config.yaml
encoder_arch: "wavenet"
model: "contrastive audio-text model"
dataset: "chords played on synthesised instruments"
train_examples: 52083
gain_aug_db: 10
input: "waveform_16khz"
tokenizer: "word"
vocab_size: 60
loss: "softmax"
embed_dim: 128
encoder_norm: "batchnorm"
encoder_depths: [12]
encoder_kernel_size: 5
encoder_wave_channels: 128
encoder_wave_strides: [5, 4, 4, 2]
encoder_widths: [320]
text_encoder_causal: true
text_encoder_width: 192
text_encoder_layers: 10
text_encoder_norm: "layernorm"
text_encoder_norm_position: "pre"
text_encoder_activation: "swiglu"
text_encoder_mlp_ratio: 4
text_encoder_head_dim: 32
text_encoder_fused_qkv: false
text_encoder_bias: "none"
text_encoder_qk_norm: false
text_encoder_layer_scale_init: 0.1
text_encoder_parallel_block: false
text_encoder_dropout: 0.1
text_encoder_inner_norm: false
text_encoder_positions: "sincos"
init: "torch_default"
residual_init: "none"
optimizer: "muon"
muon_scale: "match_rms_adamw"
learning_rate: 0.0069
momentum: 0.95
nesterov: true
orthogonalizer: "newton_schulz_5"
adamw_lr_other_params: 0.0016
max_steps: 6200
batch_size: 128
epochs: 15.2
lr_schedule: "cosine"
final_lr_fraction: 0
warmup_steps: 1240
weight_decay: 0.2
adamw_weight_decay_other_params: 0
Rows from block 7 of the text encoder, named by matrix and row number. Rows with one number belong to one neuron. Each number is 128 + 24 x the weight over its row's rms, rounded and kept within 0 to 255. All counts start at 0. After the name is the row's rms in percent of the matrix's.
# gate: MLP gate (text_encoder.blocks.7.mlp.gate.weight, 768x192), inputs 96-191
# fc1: MLP up (text_encoder.blocks.7.mlp.fc1.weight, 768x192), inputs 96-191
# fc2: MLP down (text_encoder.blocks.7.mlp.fc2.weight, 192x768, transposed), outputs 96-191
gate.124 008 [143 169 121 123 117 139 132 118 129  95 141 133 133 141 134 114 119 138 130 150 144 118 113 160  68 135  84  94  95 144 134 124 129 150 136 125 126 124 146 115 139  75 137 134 110 155 112 166  80 138 152 112 142 120 109 111 141  91 133 115 131  92 127 142 108  86  83  91 125 147 154 172 120  88  96 181 140 157 107 140 115 130 189 123 108 131 145 148 149 158 110 123 170 127 139 127]
gate.125 058 [127 152 156 132 122  80 126 138 122 120 125 160 135 105 136 148 181 121 162 133 138 106  84 168 113 105  95 103 161 168 129 138 169 154 128 161 180 145 144 171 107 157 148  92 142 157 112 113 150 173 115 139 119 113 138 178 101 124 116  97 130 158 138  91 153  96 101 137 131 108  99 118 105 119 127  68 113 139  90 144 113 129  80 137  83  80 109 164 145 124 113 109 150 138  90 121]
gate.126 007 [141 107 118 130 118  98 165 111 131 148 142 140  98 114 153 200 115 119 121 159 110 143 122  81 145 142 105 140 149 133 140 159 138 154 166 134 152 149 109 165 140 134  88 125 123 149 150 144 138 115 169 130 101 135 153 120 103 168  88 110 110 134 151 136  83 140 101 147 122 105 145 133 102 136 152 117 132  88 115 156 136 112 106  70  97  93 135 141 121 108 107 163 114 155 111 162]
gate.127 073 [117 111 112 113 121 138  99 151 129 101 157 127 131 131 120 134 133 152 148 107 136 155  93 151  87 119 120 144 135 171 162 151 109 115 114 126 123  91 147 118 166 118 142  82 157 160  76 147 140 107 135 123 156 108 142 100 111 132 140 130 141 100 128  90 118 138 144 104 154 117 120 140 155 137 141 164 106  85 131  93 125  82 127 145 175 122 141 184 119 100 120 126 136 163  90 133]
gate.128 016 [ 95 113 165 151 105 112 135 101 185 146 149 136  89 119 127 156 155  91 120 115 133 120 142 129 118 107 118  64 150 140 119 136  94 120 141 136 123 126 121 120 162 124 119 146 110 136 143 131 147 160 157 108 110 128 137  78 115 168 165 106 158 132 123 153 102 131 105 134 124 122 132 143 118 120 120 115  96 120 128  94 146 126 150 108 125 171 139 157 113 101 173 114 124 130 111 120]
gate.129 020 [164 109 134 121 119 172 147 127  97 124  95 143 158 114 138 156 136  98 115 150 114 131 128 177 140  80 114 100 149  98 128 128 120 119  86 108 125 134  39 139 122 141 131 101 151 116 166 120  81 107 175 124 147 121 142  89  99 146 141 133 140 130 175 131 120 138 121 154 110 173 104 150  87 141 118 114 151 115 126 137 170 122 130 125 154 125 116 124 172 112 102 159  74 114 129 112]
gate.131 244 [146 160 105 127 150 136 122  90 145  94 149 141 139 131 154 208 126 121 155 136 116 121 115  99  97 145 129 138 107 135 127 110 101 126 119 115 100 113 112 180 101 113  68 157 127 143 138  99 119 180 147 101 153 149 125 148 163 138 146 136 149 135 131 109 110 179 103 132 153 117 150 141 142  74 157 120 124 150 124 132 124 113 118  97 139 137 168 109 158  90 123 119  98 155  91  86]
gate.132 102 [122 102 130 152 132 137 145 112 143 149  97 155 112 126 100  93 128 132 142 117 161 112 109  93  98 133 167 162 129 121 108 114 128 104 137 162  97 102 155 140 105 143 140  61 168 135 120 142 120  90 110 130 140 141 112 143 133  92  93 149 165  95  97 121 112 151 127 170  73 141 136 119 113 128 128 176 109 104 123 145 102  83 105 124 112 147 127 108 161 126 139 135 141 131 153 163]
gate.133 059 [174 157 157 176 147 106 114 152 140 174 107 149 147 118 134 129 118 108 110 174 169 119 124 156 122 126 143 135  86 175 166 162 149 159 106 140 119 170 137 127 128 137 122 104  99 158 117 110 152 144 158 126 120  82 133 125 114 138 169  80 121 133  82  86 128 127 118 103 141  92 138 138 135 119 125 160 102 133 135  89 143  87 136 173 123 108 154 100 103 132 133 140 122 145 135 117]
gate.134 015 [110 130 157 116 138  96 136 131 106 151 121 154 118 161 146 141 114 155 122 123 124 170 112 164 128 115 159 146 142 173 142 138 104 123 147  88 129 168 163 153 123 121 124 104  92 132 163 101  93 163 119 129 123  86  93 132 118 120  90 115 139 130 116 141 144  73 172 124 162  97 194 155 139 126  99 166 146 133 149 129 155 144 135  55 171 115 126 115 113 142 173 119  90 101 103 163]
gate.135 076 [166 121 113  84 127 131 109 146 141 141 165 131 133 107 106 102 166 145 180 168 121 113  66 161 131 113 123 136 147 156 110 167 155 117  98 147 144 115 133 114 103 134 125 139 182 127 136 117 106 133 120 136 149 137 142 162 134 128 113 115 153 111  94 128  99 111 119 124 103 106 126 134 128 140  87 122 135 115 139 131 124 139 142 103 124 151  83 120 173 148 159 117 140 144  93 127]
gate.136 176 [117  89 150 151 147 170 154 127  89 140 156 106 115 179 129 146 105 123 104 180 116 120 114 148 116 134 122 163 171  83 126 127 156 149  85 113 121 135 118  98 109 116 164 120 145  82 120 133 147 169 139  73  84 124 133 153 160 145 148 116 133 144 138 128 114 139 193 142 118  95 122 134 120 107  89 101 129 120 110 149 130 115 136 121 117 131 158 122 141  96 111 100 104 112 174 148]
gate.139 038 [126 109 132 126 113 184 167 136  79 114 140 117  64 134 159 143 134 167 152 138 111 137 121 159 138 146 123 139 150 134 138 148 117 137 127 128 153 166 122 100 104 115  87 161 112 107 123 115 183 105 109 137 120 126  89 109  83  88 120 154  74 146 139  94 115 115 119 145 144 160 134  98 141 149 100 156 122 142 148 100  93 192 178 155 104 158 104 107 148 108 168 104 141 148 119 123]
gate.140 034 [132 114  99 150 128 128 128  97  93 143 128 141 130 121 169 114 113 177  85 105 111 107 101 142 162 146 135 138 133  84  76 114 125 160 109 106 177 131 138 111 119 157 128 115 134 109 104 169 152 127 172 113 116 146 148 168 124 108 123 127 151 131 153  61 125 112 126 146 138 141 103  98 156 103 118 152  75 135 138 109 147 174 108 126 133 145 123 120 119 147 144  91 146 158 176 140]
gate.141 145 [160 107 112 165 164 111 145 122 150 140 102 101  97 117 141 163 136 127 134 144 102 133 132 122 158 107 135 122 140 136 113 126  82 112 149 106 153 139  86 102 124 159  70 137 114 170 124 148 100 145 159 159 161  97 153 129 150 110  96  98 128 151 116  94  96 100 126 128 147 162  84 140 120 137  79 150 142 111 166  94 135  59 111 139 160 129  95 132 122 116 150 195 116 127 111 115]
gate.142 175 [122  83 114 129 143 138  92 159 107 142 115 174 162 144 118 118  91 135 124 124 138 132 140 151 163 145 133 138 151 154 111  84 106 103 130 154 118 131  81 138  72 102 103 113 114 139 104 149 110 148 172 112 138 130 123 128 172 162  84 101 134  96  94 120  93 128 134 142 110 147 120 116  92 108 165 138  72 118 141 137 114 134 152 115  84 119 156 154 138 152 136 143 117 146 123 122]
gate.143 036 [130 145 142 108  94 114  87 139 156 125 138 152 134 137  96 115 100 152 105 149 105  88 117 135 133 108 112 111 120 102 150 137 122 142 112 119 158 148 171 140 113 132 108 126 138 111 134 157 133  88 103  81  97 151 103 147 126 117 141 186 150 105 112 112 128 142  90 110 143 144 123  72 120 126 138 145 131 135 123 119 135 126 135 100 174 133 153  98 121 161 111 172 143 139 100 146]
gate.144 157 [ 98 108 122 145 171 140 132  86 127 131 166 137 150 140 137 123  88 118 145 122 143 153 132 177 138 114  94 166 123 124 124 169 103 129 128 129 143 130 124 137 126 105 120 126 122 140 147 138 109 121 149 147 104 135 120 103 162 118 138 109 129 120 109 106 127 110 141 136  75 122 111 141 128 118  98 201 150 102 138 144 126 139 120 149 148 107 115 101  84 147 110 152  87 123 105  87]
gate.146 041 [156  76  88  84 160  89 153 147  90 113 131 150 137 111 120 127 123 111 133 115 114 117 131 152 131 121  90 164 122 132 137 162 121  79 134 152 148  99 130 119 133 181 103 138 153 101 124 112 101 152 119 116 137 111 106 135 121 179  85 118  88 129 120 110 138 132 110 215 128 118 106 143 178 140 117 100 156 105 110 131 116 140 155 115 149 149 129 112 176 132 143 171  89 138 146 126]
gate.147 008 [155 138 125 146  89 108 111 129 157 143 106 146 175  70 127 130 145 150 100 151 126 110 115  69 139  82 162 126 127 105 157 128 157 159 150 116 145 135 147 124 147 107 119 109 112 101 128 128 104 151 148 150 152 120 147 109  86 151 124  85 137 129 149 134 160 163 110 197 144 124 129 102 130 111 123 105  92  73  74 156 184 121 123 138 117  80 107 103 138 150 111 136 142 132 142 155]
gate.148 026 [119 105 123  91 189  84 190 113 140 130 135 139 148 164 139 157 117 132 145  95 107 155 151 191 114 135 161 101 117  98 137 106 116 133 139 147 151 139 136 130 147 118 141 126 150 189 143 122 122 131 147 174 158 112 173 113 144 105  99 157  81  85 122 116 106 105 126 174 155 136 119 112 138 146 126 122 126 103 109 135 153 119 146 105 138 141  89 174 127 135 121 140  71 110 107  97]
gate.149 011 [168 116 140 114  70 139 108 133 141 122 116 161 113 120 180 140  77 119 165 157 141 153  96 158 135 122 142 125 160 107 134 145 141  73 158 123 141 158 142 125 129 110 123 114 143 119 105 116  99 152 138 121 116 136 128 116 137 114 127 123 100 164  90 128 125 153 134 152 121  97 154 135 118 137 137 124 120  95 119 133 110  88  90  83 108 130  65 108  77 171 167  98 168 147 120 108]
gate.151 130 [119 129 122  88 121  98 116 118 146 131  90 128 151 125 148 136  95 129 126 139 114 122 152 132 132 137 170 122 129 126 110 117 118 121 122 132  96 150  75 178 110 146 150 118 151 174 116  97 117 130 175 125 112 115 151 104  96 108 112 135 105 171 112 123 120 140 122  96 134 147 144 143 131 125 131 133 142 119 113 157 122 112 100 108 172 123  99 154 122 118 130 151 114 118  87 131]
fc1.124 008 [116 142 124 135 134  98 157 157 142 142 126 118 140 118 151 157 112 161 116 129 114 114 141 132 119 142 132 145 123 155 141  99 118 127 131 128 124  96 119 113  75 123 112  96 109  58  79 177 140 174 118  93 116 168 148 150 146 109 108 120 135  94 106 121  89 140 136 107  96 132  90 109 148 167 144 116 112 111 140 122 119  95 113 150 139 137  95 121 168 142 122 140 126 114 194 138]
fc1.125 074 [128 139 109 124 126 124 118 136 135 162 142 124 139  87 113 128  78 125 119 184 117 102 121 160 117 118 160 158 150 152 136  89 121 108 131 116 133 135 126 103  96 151 118 140  86  79 151 168 131 113 183 131 111 141  94 140 150 138 112 152 167 130  99 121 135 100  88  81 158 174 169 124 128 106 135 124 132 132 116 135 164 125 197 123 132 142 112 147 114 126 124 120 140 131 124  76]
fc1.126 008 [140 153 132 138 164 126 135 120 123 127 107 131 140 144 105 135 123  99 138 101 126 130 134 109 147 111  91 126 155 109  99 115 121  88 130 164 138 134  90 116 131  94 111 111 140 151 110 105 166 137 161  85 140 112 128 110 163 148 113 111 140 133 114 183  79 176 116 104 138 158 136 108 129 157 108 131  95  91  98 128 129 107 110 106  99 149  74 160 127  77 152 108 147 157 125 128]
fc1.127 088 [151 138 139 121 158  81 122 129 116 164 107 137 142 141 139 113 129 104 139 179 139 117 103 155 146  89 101 116 118 110  98 177 114 149 121 137 125 177 136 128 112 140 101  85  94  97 131 101 147 155 165 137 106 178 127 124 157 147 115 111 135 128 126 156 146 138 139 125 133  93 136  93  76 123 131 123  91 148 140 151 209 152 148 106 140 129 140 103 143 151 103  91 162  95 121 122]
fc1.128 019 [104 113 131 149 118 122 133 115 151 113 115 130 125 134 131 178 145 199 134 106  84 139 177 117 122 149 166 142 107 104 109  98 122 122 107 104 111 134 126 117  86  97 117 134 148 130 145 151 116 139 101 139 150 118 116 137 116 104 122 142 131 129 129 187 115 139  86 130 136 113  92 138 109 127 101 120 127 136 116 131 175 130 217  75 130 167 138 136 111 140 130  93 147 112 147 157]
fc1.129 019 [151 105 110 133 122 119  99 114 142 135 187 136 144 102 137 139 137 174 182 141 140 101 101  93 149 116 120 118 147 127 157 130 106 146 167 106 133 112 156 144 112 112  95 119 195 139 136 100 126 131 126 122 155 136  99 141 145 115 115 104 119 105 148 172 120 159 126 132 178 181 145 104 125 123 132 116 186 137 132 118 172 116  84 138 129 145 125 119 115 110  80 122 117 126  85 118]
fc1.131 247 [138 187  98 165 119 125 143 106 137  96 123 147 117 136 159 200 125 112 123 154 125 106  89  88 101 109 128 148 117 125 103 109 137 136 117 134 103 147 127 169 112  93  34 137 101 136 119 111 104 185 138 115 160 119 112 140 141 140 138 141 132 138 138 122 133 164 103 121 141 143 130 112 154 126 144 148 111 171 121 143 121 119 125 107 145 129 160 103 161  75 106 102  98 145 103 100]
fc1.132 111 [135 130  82 125 116 163 122 105 118 160 112 119 116 113 124  95 162 170 124 112 137 124 134 118  82 152 174 117 138  54 107 157 130 115 161 134 122 101 135 124 148 139 129  78 154 121 124 128 151 116 142 132  97 180  96 144 115  97 132 123 155 110 124  59 131 127  92 125  88 142 160  90 101 122 145 137 108 138 168 169 105 116 127 111 119 175 139 118 156  83 130 177 151 145 154 128]
fc1.133 079 [118  94 114 156  88 119 144  98 133 119 138 140 139 138 135 146  90 166  86  81  79 124 125 173 153 112 134 131 129  85 110 114 100 106 129 123 124 107 155  67 151 143 147 172  81 157 128 141  99 135 132 130 154 137 106 145 124  72 163 142 124 129 129 134 138 162 146 144 118 143  87 140 168 124  87 115 123 142 139 184 128 144 165 134 108 120 149  92 145 151 163 111 129 140 128 144]
fc1.134 016 [159 141  95 151 117 120 133 101 144  91 107  84 143  91 148 135 127 110 109 127 145 137 142 106 137 142 124 101 153 102 111 134 164 175  96 142 155  86 101 102 121 160 136 148 106 150 105 155 169  67 117 131 102 159 191 101 127 129 137 133 122 130 131  99 129 162  86 157 122 136  85  90 132 137 142  83 110 163 133 158 116 129 165 161  77 164 126 154 139 120  78 131 153 158 161 111]
fc1.135 094 [135 113 121 126  90 114 150 137 127  95 129 105 132  99 197 133 129 174 162  81 149 150 101 123  98 121 149 140 176  93 142 142 104 137 134 136 147 147 137 130 124 149 141 103 122 140 129  88 102 128 136 164 125 103 141 118  93 155 106 124 109 111 110 116  71 135  81 111  90 127 156 127 115 141 125 148 116 112 113 103 144 153 121  98 150 149 100 121 165 123  38 133 128 106 118  88]
fc1.136 186 [129 145 171 157 102 152  85 142 105 142 129 122 124 172  97 123 137 131 125 137 154 130 111 112 150 127  99 135 149  77  98 153 149 154  87 192 121 140 126 145 120  86 115 163 167 144 138  98 167 121  56 129  91 142 150 130 161 108 124  91 131  94 112 130 119 108 154 102  93 148 119 110  93 125 105 114 111 140 119 171 146 130 145  96 151 121 151 162 135 112 163 111 104 173 110 113]
fc1.139 043 [114 139 111 153 126 145 171 125 136  68 105 117 160 154 165 147 141 128 106 166 167 162 124  99 134 177 110  98 117 115  98 141 166 135 148 123  97 117 105 116 147 115 137 128 105 130 114 140 174 105  76 138 172 133 119 126 117 125 182  94 144 117 108 136 159 118 127 110 148 139 125  79 155 123 129  93  99 138 144 164 132 187 119 117 128 158 124 144 154 113 125 110  88 129 107 101]
fc1.140 041 [131 109 134 167 123 137 116 101  99 133 118 126 107  98 145 125 134 103 135 144 142 119 118 107 145 137  87 165  95 134  89  95 140 153  70 117 121 112 136 169 127 157 137 105 139 132 142 147 117  63 119 142 153 100  82 101 105 172 144 111 114 138 133 178 134 158 141 120 136 143 105 164 153 110 140 136 178 104  67 122 136 161 148 143 132 124 123 113 136 142 121 124 117 132 146 157]
fc1.141 134 [140 158 102 126 154 155 127 124 156 132 128 120 152 165  88 149 130 137 152 126 129 164  99 156 140  84  44 151 123 112 156 123 139 120 164 117 151 155 114 123 137 172 112 143 133 139 114 147  93 153 118 116 116 111 154 152 124 160 138 116 115 128 113 133 127 123  88 107 118  86 103 155 103 107  96 101 107  95  99  97 116 105  65 123 111 127  95 110 165 119 122  89  93  99 126 133]
fc1.142 172 [122 184 150 165 116 139 104 128 164 132  72 122 125 133 114  85 143 132  85 132 118 128 126 164 161 120 144 142 140 157 102 121 147 203 109 125 118 135 109 148  99 123 152 142 114 164 135 138 100 145 117 133 130 106 154 143 171 133 137  91 163 132 117 128 103 154 107 129 109 154 148 134 113 151 126 103  93 120 147 129 163 166 154 111 119  65  92 146 162 137 126 155 143 132 119  99]
fc1.143 038 [ 34 152 170 149 127 122 112 143 118 115 144 106 155 127 122 145 143 132 169 139 125 111 143 113 115 143 121 144 142 109  98 128 123 140 141 155 131 155  93 119 109 126 148 142 122 152 114 111  96 120 142 135 128 122 134 142  83  84 138 104 123  99 143 176 114 152 124 120  81 106  92 141 122 119 109 158 153 133 167 134 119 107 110  91 106 112 150 145 130 117 175 103 143 139 143 133]
fc1.144 150 [106 109 160 120 161 133  67 109 130 138 174 111 125 159 142 121 106 123 103 141 130 139 142 171 132  84 114  88 104 110 162 164 117 152 130  90 125 138 113 134 152 150 147 103 170 154  72 133 113 153 179 122 164 104 135  90 135 167 144  96 105 146 131 137 116 118 177 141  68 139 167  99  86 124 114 141 147 135 152 104  76 110 119 126 137  92 106 128 105 113  90 143 105 146 141 142]
fc1.146 045 [147 115 121  99 156 111 115 136 106 130 151 166 156 107  80 147 126 134 151 115 116  67 104 174 136  94 161  96 101 115 134 111 107  58 125 151 128 147 148 126 172 175 144 140 133 128 154 123 169 127 130 150 155 135 123 117 147 123 126  87  88 130 119 117 154  94 152 140 155 142  96 122 125 140 125 153 130 119 117 163 127 136 126 131 139 149 160 136 115 143 169 122  78 133 205 127]
fc1.147 008 [108  79 134 140 123 125  99 105 117 169 149  83 121 102 103 159 179 114 113 166 129  88 149 130 127 108 152 164 115 146 180 104 139 145 138 138 170 133 142 137 129 149  97 132 142 109 144 113 106 128 131 124 168 113 148 115 109 119 108  77 135 125 205 131 114 133 107 164 120  85 136  97 124 125 136 106 118  99  99 149 125 101 137 151 137 127 104 132 166 141 102 158 141 146 138 135]
fc1.148 027 [121 148 130  99  86 169  82 157  88 125  73 136 134  71 161 143 140 119 113 139 150 111  99  92 159 131 112 124 149 139  86 133 112 126 114 134 134 124 138 110 129 142 122 142 116 106 108 120 146 155 102  67  96 173  85 159 153 120 131  92 154 136 142 113 131 134 126  95 101 116 147 112  86 103 149  98 149 179 152 138 116 157 143 139 130 123 134 116 127 102 116 111 157 147 128 163]
fc1.149 013 [164 108 140 116 116 119  85 116 125  96 123 127 129 108 149 149 120 152 142 144 120 124 107 142 127 148 116  95  66 125 153 130 171 169  81 115 133 105  85 114 135 113  94  65 126 133 128 187 139  94 140 124 128 129 122 144 130 133 113 135 130 139 150 123 105 158 100 129 102 139 113 112 104 140 169 151 117 144 162 177 104 109 133 163 171 125 134 131 126  87 121 172 124  96 132 162]
fc1.151 123 [134 125 126  90 118  84 146 107 146 122 105 162  49 120 152 109 106 155 126 139 134  97  99 131 108 160 135 133  93 132  91 118 142 107 126 105 105 149 106 136 146 132 140 102 130 147 145 120  84 133 169 118 114 173  83 144 116 128 110 120  98 112 167 146 108 131 123 150 169 143 132  90 134 125 131 167 178 107 164 164 145 121 101 127 165 135 111 152 134 120 137 166 110 126 102 138]
fc2.124 009 [138 126 127 179 116 113 122 107 135 125 153 141 129 146 153 143  93 111 108 155 184 118 127 131 135 125 123 103 130 126 143 123 142 128 182 127  94 129 152 131 180 131 129 134 176 146 169 164 103 106 131 120 155 171 122 108 141 148 106 156 112 158 112 140 126 129 137 117  97  80 145 106 129 147 126 139 133 131 144 151 123  93 202 142 114 101 119 153 140 160 160 117 171 156 149 138]
fc2.125 080 [117  83 124 134 127 141 111 150 151 170 145 146 147 187 130 165 156 130 103 137 119 179  95  97 148 166  65 134 138 125 106 127 110 128 146 122 120 158 135  96 140 111 104 151 112 126  73 147 150 118 153 139 144 140 140 117 126 129 106 142 125  99 171 144 177  70  92 132 109 121 165 134 100 114 132 136 125 125 147 134 162 131 118  90 144 124 123 116  70  97  93 136  61 134 119 112]
fc2.126 009 [131 126 122 103 125 175  99  98 107 115 116 155 139  89 149 165 128 130 130 169 118  95 118  84 126 139 144 109 144 148 161 117 119 118 137 107 109 144 193 145 183 110 157 151 128  83 113 118 130 114 191 140 182 134 140 116 167 145  91 141  88 128 139 123  96 123 105  94 135 129 173 130  95 131 122 119 115 114 147  94 134 118 136 109 124 127 135  93 120 118  99 132 107  93 110  94]
fc2.127 083 [117 141 102 114 103 114 115 167 169 118 127 185 108 177 110 145 164 139 104 128 138 108  80 112 162 111  90 119 122 156 130 150 132 128 161 144 128 144 149 115 164 132 121  54 115 139 129 124  85 107 150 129 134  90 144  95 124 140 112 111 116 146 131  90 129 109 145 172 126  95 131  85 139 144 119 110 125 136 120 120 182 135 132 139 153 164 162 125 129  85 129 107 124 124  82 107]
fc2.128 017 [159 127 132 173 148 115 146 148 116 167 124 105 119 123 117 162 114  88 120 135 148 121 130 113 143 131 133 128 111 161 109 101 117 148 105 151 129 121 104 142 121 151 122 121 110 129 160 156 134 132  88 128 163 162 132 171 179 132 122 160 140 139 115 173 150  87 145  62 158 108 110  96 117  68 131 133 151 129 106 127 135  82 103 126 123 118  87 113 116 102 155  98 100 121 107 110]
fc2.129 021 [ 97 137 113 103 106 131 116 139 142 116  98 134 124 148 161 117 123 111 110 127 160 159 164  98 187  84 114 110  96 106  87 165 114 138 120 159 109 119 123 122 146 152 101 123 152 114 122 160 180 143 153 112 133 152 155 122 134 131  86  83 113 144 117 141  92 132 116 164 112 163 151  72 130  98  87 100 178 168 112 125 114 121 128 100 126 103 107 131 122 105 102 140 111 107 136 144]
fc2.131 252 [134 209 120 122 134 112 139  96 103 154 123 128 129 140 103  98 131 143 108 120 125 140 110 129  87 132 137 141 115 178 103 125 125 119 123  87 139 123 129 137 119 170  87 152 148 157 133 139 113 216 119 128 148 125 117 128 170 132 130 150 139 121 123 155 104 128 111 129 131 110 111 128  95 146 125 108 144 127 141 131 134 121 177 117 132 143 150 116 126 117 136 144 122 135  83 105]
fc2.132 113 [123 140 158 153 135 160 112 133 135 113 151 110 121 130 112  95  93 128  89 137 160 127 122 153 171 123 142 140 150 160 146 149 133 147 144 168 110 129 103 149 155 117  97 136 156 118  70  86 104 142 151 145 117 113  72 161 108 138 120 126 120 114 124 121 135 108 138  93 135 124 142 100 101 120 121 115 101 106 157 107 144 168 123 131 126 162 151  62 157 109 139 137 119 121  72  77]
fc2.133 084 [132  77 118 146 102  98 163 108 169 100  85 115 132 158 148 175 133 138 148 136 152 135 159 100 149 205  98 156 146 151 127 133 104 189 166 131 135 104 111 134 132 141 120 101 158 176 112 139 132  98 107 106 106 141  93 144 131 139 116 131 127 132 122 119 146  76  96 142 124 130 132 148  82 163 107 141 131 127 167 151 116 141 129 135 141 138 111 120 127 137 121 114 116 124 129 129]
fc2.134 019 [167 117 145 155 104 123 115 147 123  94  89 124 116 107  91 151 116 101 127 116 151 120 121 125 119 147 176 143  94 158 150 137 139 141 133 133 146 156 117 142 149 126 138 149 124 166 136 132  55 144 106 127 127 159 143 116 107 125 114 114 135 111 101  91  74 141 100 112 146 162 147 182 128 119  84 126  77 136 106 117 134 170  76 150 115 140 164  49 152 103  91 138 126 132  81 114]
fc2.135 082 [143 117 155 137 129 125 163 142 124 149 157 120 119 130 151 123  88  95 117  78  83 109 131  90 143 126 119 124 158 140 125 128 133 122 162 163  80 157 120 105 167 125 142  90 127 135 136 113 111 142 135 142 139 125 134 126 122 120 164 148  97 126  86  92  94 106 128 162 130 141 130 117 142 108 121 140 140 135 111 137 145 142 177 178 117 112  64 137 137 148 160  95 158 141 145 110]
fc2.136 195 [140 137 123 129 148 150 115 133 123 128 134  84 158 136 138  97 130 108 109 123 128 165 111  98 178  97 137  80 170 132 115 132  84 116 169 126 136 120 111 137 142  96  66 158 121 125 132 138 110  99 121 156 119 108 173  97 117 130 160 157 152 134 137 126 123 123 132 105 112 129 125 156 198 129 165 101 129 176 144 104 139 131 165 118 123  97 141 127 135 152 136 131  72 117 152 126]
fc2.139 043 [ 88 124 122 148 147 115 133 124 120  91 146 141  97 129  88 138 135  96 131 107 115 161 136 117  67 141 159 159 166 107 160 137 176  89 107 118 135 144 136 126 135 145 128 151 129 183 119 181 121 125  75 103 126 122 116 137 114 107 118 138 123  96 137 136 133  89 156 149 149 105  73 133  81 142 142 131 125 128 150 127 128 113 127 142 145 141 152 112 113 146 130 106 142  57 124  88]
fc2.140 035 [ 77 145 135 117 119 127 141 107 117 136 131 155 164 107 131 172 101 127 161 132 130 123 125 162 110 152 134 132 162 115 114  87 166 120 163 126 114 217 127 127 106 148 164  82 104 110 143  91 122 147 118 133 135 138  67 125 105 129 117 113 135 133 138 126 114 110 185 151 177  66 139 133  63  99 148 147  97 152 111 132 126 117 108 163 106 149 139 118  97 144 110 141 182 130 130 114]
fc2.141 125 [138 106 115 107 104 106 107 138 136 135 121 100 119 153 140 154 135 109  92 130 170 102  97 117 107 132 169 117 128 133  91 126 116 123  82 115 131 108 118 110 131 125 158 154 103 130 109 113 129 123 116 117 116 150 196 120  99 137  99 103 133 120 128 114 115 137 129 118 163 129 111 100 131 137 114 108 118 153 130 118 150 105  86 129 127 125 106 111 115 139 129 148 144 112 114  68]
fc2.142 200 [107 134 107 124  84 126  75 122 116 151 106  99 183 104 158 146 144 145 132 152 136 171  74 112 142 172 177 148 155 124 112 109 111 137 118 117 133  94 152 134 138 123  97 121 154 118 107 109 117 182 148 125 139 127 120 114 136  78 123 176 146 135 113 159 158 117 126 120 152 142  86 138 110 144 155 104 106 138 116 101 101 107  86 147 112 104  88 128 107 145 114 141 169 119 164 118]
fc2.143 039 [134 119 163 102 137 121 141 130 118 147 146 127 132  93  85 157 142 144 125 105 116  98 106 165  93 138 127 121 168 129  99 122 161 124 144 124  97 111 136 108  69 128 122 159 127 165  60 144 127 150 145 128 160 109 147 129 124 154 111 145 110 124 127 135 170 117 114  95 135 149 137 139 120 129 114  88 102  91 139 117 134 133 173 147 149 136 134 109 116 193 127 157 102 141 118 124]
fc2.144 143 [164 130 135 143 115 115 106 179 127 148 160 111 109 110 123  78 148 129  96  90 104 156 157 103 124  68 131 133 114 121 121 153 140 162 112  92 153 124 112 115 135 115  98 124 167 166  91 119 168 111 133 124 138 120  91 142 102 155 150 135 138  83 104 134 117 103 128 136 152 137 108 106 133 133 127 142 120  82  93 123  87 106 154 112  81 128 148 108 129 127 139 124 106 202 145 121]
fc2.146 043 [103 102 143 133 140 131 148 117 148 114 130 115 150 113 150  98 151 115  90 160 138 128 102 164 130 138 150  93 157 115 165 109 115 112 110  98 158  91 159 125 111 153 120 127 130  95 103 133 110 124 137 104 102 146 141 150 112 132 174  80 142 150 154 106 152 114 143 145 141 164 126 128  84 143 149 135 135 117 108 134 132 144 120 128 149 127 119 155 158 122 108  79 101 148 135 158]
fc2.147 008 [147 133 125 127 141 125 101 136 142 142 130 114 116  93 163  88 153 125 135 154 135 121 150 164 137 171 147 107 135 147 118 168 123 125 127 121  74 140 126 120  95  99  89 116  89 105 128 111 138 104 176 112 104 139 136 115 135 143 165 150 138 114 131 126 141 103 139 110 170 106 178 134  93 140 124 138 183 135 128 106 116 110 138 136  83 163 135 142 122 121 114 121 149 126 153 119]
fc2.148 028 [102 186 156  81 150 116 127 123 153 141 165 119 144 165 166 146 114 129 152 108 133 115 126 135 119 142 108 143  96 112 147 143 152 120  80 139 132 137 122  95 146 133 121  98  93 110 110 119 122 123  70 144 119 124 123 141 119 151 131  99  83 159 131 136 139  96 134 103 118 105 109 117 145 128 154 150 120 119 141  75 130 142 122 160 171 153 129 162 163 163 144 112 140 150 105 110]
fc2.149 013 [146 173 139 155 128 122 129 125 134 162 117 118 112 149 142 111 170 116 132 112 127 159 136 125 121 124  90 186 147 112 140  91 162 109 176 109 134 120 176 121 142 130 125 167 112 111 132 146 114 148 203 106 149 123 172 115 133 156 134 130 135 125 133 173 108 147 122  80 132 130 142 117 169 130 123  89 119 137  75 147  95 145  98 140 136  80 135 107 100 111 111  88 119 113 120 100]
fc2.151 124 [110 138 149 126 138 119 123 157 137 152 146 120  92 113 121  99 121 105  94 130 148  86 129 118 137 127 132 188 141 138 147 122 106 140 113 119 115 118 162 144  95 105 123 132 117 110 153 170 139 102 181 110  90 115 193 110 140 130 104 123 179 170 158 136 133 126 129  88 104 146 111  92  71 106  55 150 154 122 150 166 137 167 146 113 138 144 118 136 125 129 119 123 118 207 147 149]